{"train_examples": 145000, "crop_scale_min": 1, "beta2": 0.999}
Rows from block 3 of the encoder, named by matrix and row number. Rows with one number belong to one attention dimension. Each number is 128 + 32 x the weight over its row's rms, rounded and kept within 0 to 255. All counts start at 0. Numbers have three digits each. After the name is the row's rms in percent of the matrix's.
# v: attention query, key and value (stacked) (encoder.blocks.3.attn.qkv.weight, 576x192, the v third), inputs 0-191
# proj: attention output (encoder.blocks.3.attn.proj.weight, 192x192, transposed), outputs 0-191
v.179 101:139132106133138155087107189102170205166117090097050199093125141136100108120093177133044095105132122142196131139157134160134109127124156129129122113086118113184122094074085134137103117190102106165137116172112119137145076106123152105157203079082124116080099137151123134119145163123134098117118120181188132128130063126167134136145209180078138131119127128170126118118139148096152135174080155132094132071167133104165148135060097129112160157100098207111099139109093162134119174093117126156093133113100126057130099192141136111133079115110107123048104131162120151111140100156122203132
v.180 104:156105111128113130091147118143166088196134156144164108117161150150106139132169162144154093142145162118142138136133124154067127100134134088103129133145123098083121080067138216112152098129132111137121138104116130149212178125138158176133080123108126160183085155232117169142168096130154150112100103134141149127110192145113082137101054168068104107101082135152167071135150122053076136112106139144138129160161122078160087166147221118122118120136097123143094153120111132108170181125128180072147117140132135109069122099142105147129169098114169125106073146099124202144136047163140068133
v.181 110:137141124133098119095127155111153138192138143106164057159137122108108082124126158127159078121131062143084138128139101136134193119134153148157117115113129136116131100138121167149133114147050110202134122150137093128135099105119172140148076137142139109107160167165127109143075152136133115122128153164178132100133130165154123115155117111034155085106112138072088103179105149145147063106080233159177136152123122102143143078105133153127098112119122194110136153113090163095064165133134158180033198072107128107104100116125139158161160151079072085053122080145141090159161151138184159144
v.182 078:183132137154141103117155111114128137161149086140172153103080064171108021119187085141140131129087102110151125127119110195115154118131102143120130130124116163106096147113186158122137111072135123112133151138140083137202191154149101153142047107132135144106092078075124052117099137115147104157099147109159092129132114161101120170129074120157115194136161090061109094141113122097132148158145049112141123129099116111115162186100200074135133138150205130154164166143132153087178174109140093140088136159132151171127090086097138149159133159133119075171118165124143184092089146107057141136
v.183 119:117126133107118091089132142114129095127146114145141217157112121143168130163123211119104096140134093134164121135122149176062141139150111162109131125173138141209122115146073110116103126133151124197127147139117161093104159134121132159125186120129154077133133100116115124157123148117042089141143125098048121117119167115206132097150117096099150183097089132164063151146138169068106121144092082078174121087174128128085167085074102175146126100153112079119082054138122131118096111120119148150122114196057139122091111183122155187123192064139101161097096072126137100129160119148172161130
v.184 111:150114125053122191122119198150106124092093131110108118128037127074156126157120198131106178109121121131187126132114110154121083123147140135149132134103134147169133126000159176128115123164096147137125138147116139125108109136139149160137145079097122083121142116162135171137117081130125112126149116155096134143137117107162103180134212141139112035134113137186177120129095161068090170136120104057108125175113131124096092103152134174118152142121083108105109144120154118124125167100149124121161055125120111096184137179129087129124185135162189154094088148054130180135175131124138044141
v.185 113:102121126184096194157114118118155197128124133108107128164140098082103073120162147136111131100129089132147143147135110082151146132110161078148117092096112141064115133160087107133148156170118094205141113093145132112092080117096155099156098080101130101117147195116130154121151104120206112087114136180070131114133107142080164126143140122019152097144167144173128116138131195127169134100098154152143136106123122089202109130175063108111113157100076194134151155138100138146106097162127151108052184053156133114130105144124158168117179161112185125093077122170147093127118130091112202147
v.186 113:088117132184147137151134138126119067181107107118101210085184094116138187118085083132170119141141128122095132133127134126146046125147126126112136137160141117138133217098141107112156118066131132154119133078117120135112147162104078152114132154098168137107147074137137167137210117129040155115127104170157126149118110127099134124090055170082074170166119137099080124096133093075101171090151132151114125160106137135161141072167205121084115158151102128112139168139132105190175106124148140099128100134145134100150131137103118089078180135135191133216111123166118218097089118133086096135
proj.179 094:092130132136109110163119062168079075099136166166191063162135099125146154155160070128226151149114149124090126125109120091114126132117125121130140129189126178103107168161182141133154134076122131099130127100130124148105164152132118131115078182206166138156164119089128111126095091129123169144137146063069127136090158134111113092132046073178131117142123127079147125155120107160118117062138119132165128179086126165103142117195147113117112111157142062183153142159195127116130073140128129092162114154152122181131132035111142145123170138130132147218185131108128107124097143094120064111
proj.180 103:115139129133144145173123124107099162050112098125101118120102104112148115119113084121115155131113092132101127141130099123171139134134138181169125128104127186165134184200137057136134130147144122129130128135134115131050124118124128122152188126151125103059160087019128100132128140127109072139123170127130129126129035095138151134134201114169136151133170129109083191134117112211139150161139112115102129088090115182112178058120031129163127139116151153131160101126134129153086102106131083179109166096110130163178142190125142121114109175148107136150180131167153051108095203084091171112
proj.181 106:111118128122138118162108108151089118044097123145092174091132122150164169144108079126103200125127204107181128144115149111119058129122111111101124119167129132141104175111144093133131137107192115078126126138128158138100173178131120091094168151114137143155093085085127135118163111130115132112125117092097128138090098120102135126136120109194110172155135127181180157103155116122125206133139039094070129100137130165119127175145126089103143146144110071171089107150163130143196104115114113083220041189160137159152148133143136113087094121140179178199146183124107170123062107119066105105
proj.182 084:085124128088125132113141150113118125087130175136098099155185182073164231120056190128101147141206158152092123129142130081124101130140172132135124132133128086140201112140051084110112140197124127147128127103131147108056103105125148106097193144138102093127168158187135177139152100133092156096139073124113126118104159071125125080119189125104148084095090136168144163110170109162122111096127193124118127130173125149145076060162060186141102137124114146087129103096094135143078093167132180131177141107122126069116121179138106114127125109133160176098136100156126093125200127152142116126
proj.183 120:124129128137138154166116114120136163124119126133120059088143112104087135104135044127139146108130167110104128116121117074197105122097145090143129135081128129060130129105166149138158168145106116056127129113130114126147112138122128091125082132119121166115093153138133138131131129133200135112120141142188128134149087136049132190125141160145133083143201131101217113111107092171131114068142170193072129187067144138178073184173159095100139140117136160144145201132128121120163156117149095103138147048177125123160138040120105053137066194117147084136166167120108155119064138102102126123
proj.184 100:107143127209133102150109048110185136181133110137154120143226122182095123111130066120166072162138121114084128156133135108126196125109117145091125132156129120105124125254096100142174127117157119123129127092128134135148139101128108128144134149183117146145120145083125081136141202123146109129110159124166130125136112145103130116123054124115102229132126127074075136124169085182150087107121141212144129091128125140135148156110126083151110133127139142151131115152093124156138127152117127119092215101122139164061138088119173147123109118123076121157165110206149084110053142148130192104
proj.185 113:138124128089151050101141147141099065105130113131152125092129156165161181145089086134141120143130175119120126133126146166083090127152112185112125129178127103190139146081177152131095080081114146064128127182129117150153166157135104110105147192150153144168107073137129090119091133130054149147143122077172129139098124130183107120137105125188119151130069124081128135131125060141109147155131108095106127151134129176068183133060177127127111096145139069161117095133163128106151183090119108157212062202120128138141118106144095087123081083146075136174184134092111183127122110177128059116
proj.186 110:147143128073126124093146120135127185084147131150144076168057154152118072127204181136106128111110117154149127123127136150108212126097126131165134137081127137123132062184107152139131106193151126114128129154131143123154105072126157123131133076164088123130115179117126089119062129124202123146139119081106129125132146106152093111124188079174161091088122126183149136148145144165152077173130137104142128099156128138113118163089042124182164097090150116144107105105118130063064144137119120142119152105096121173079101140140089165168081110147051132054145147092152016135183134131156155121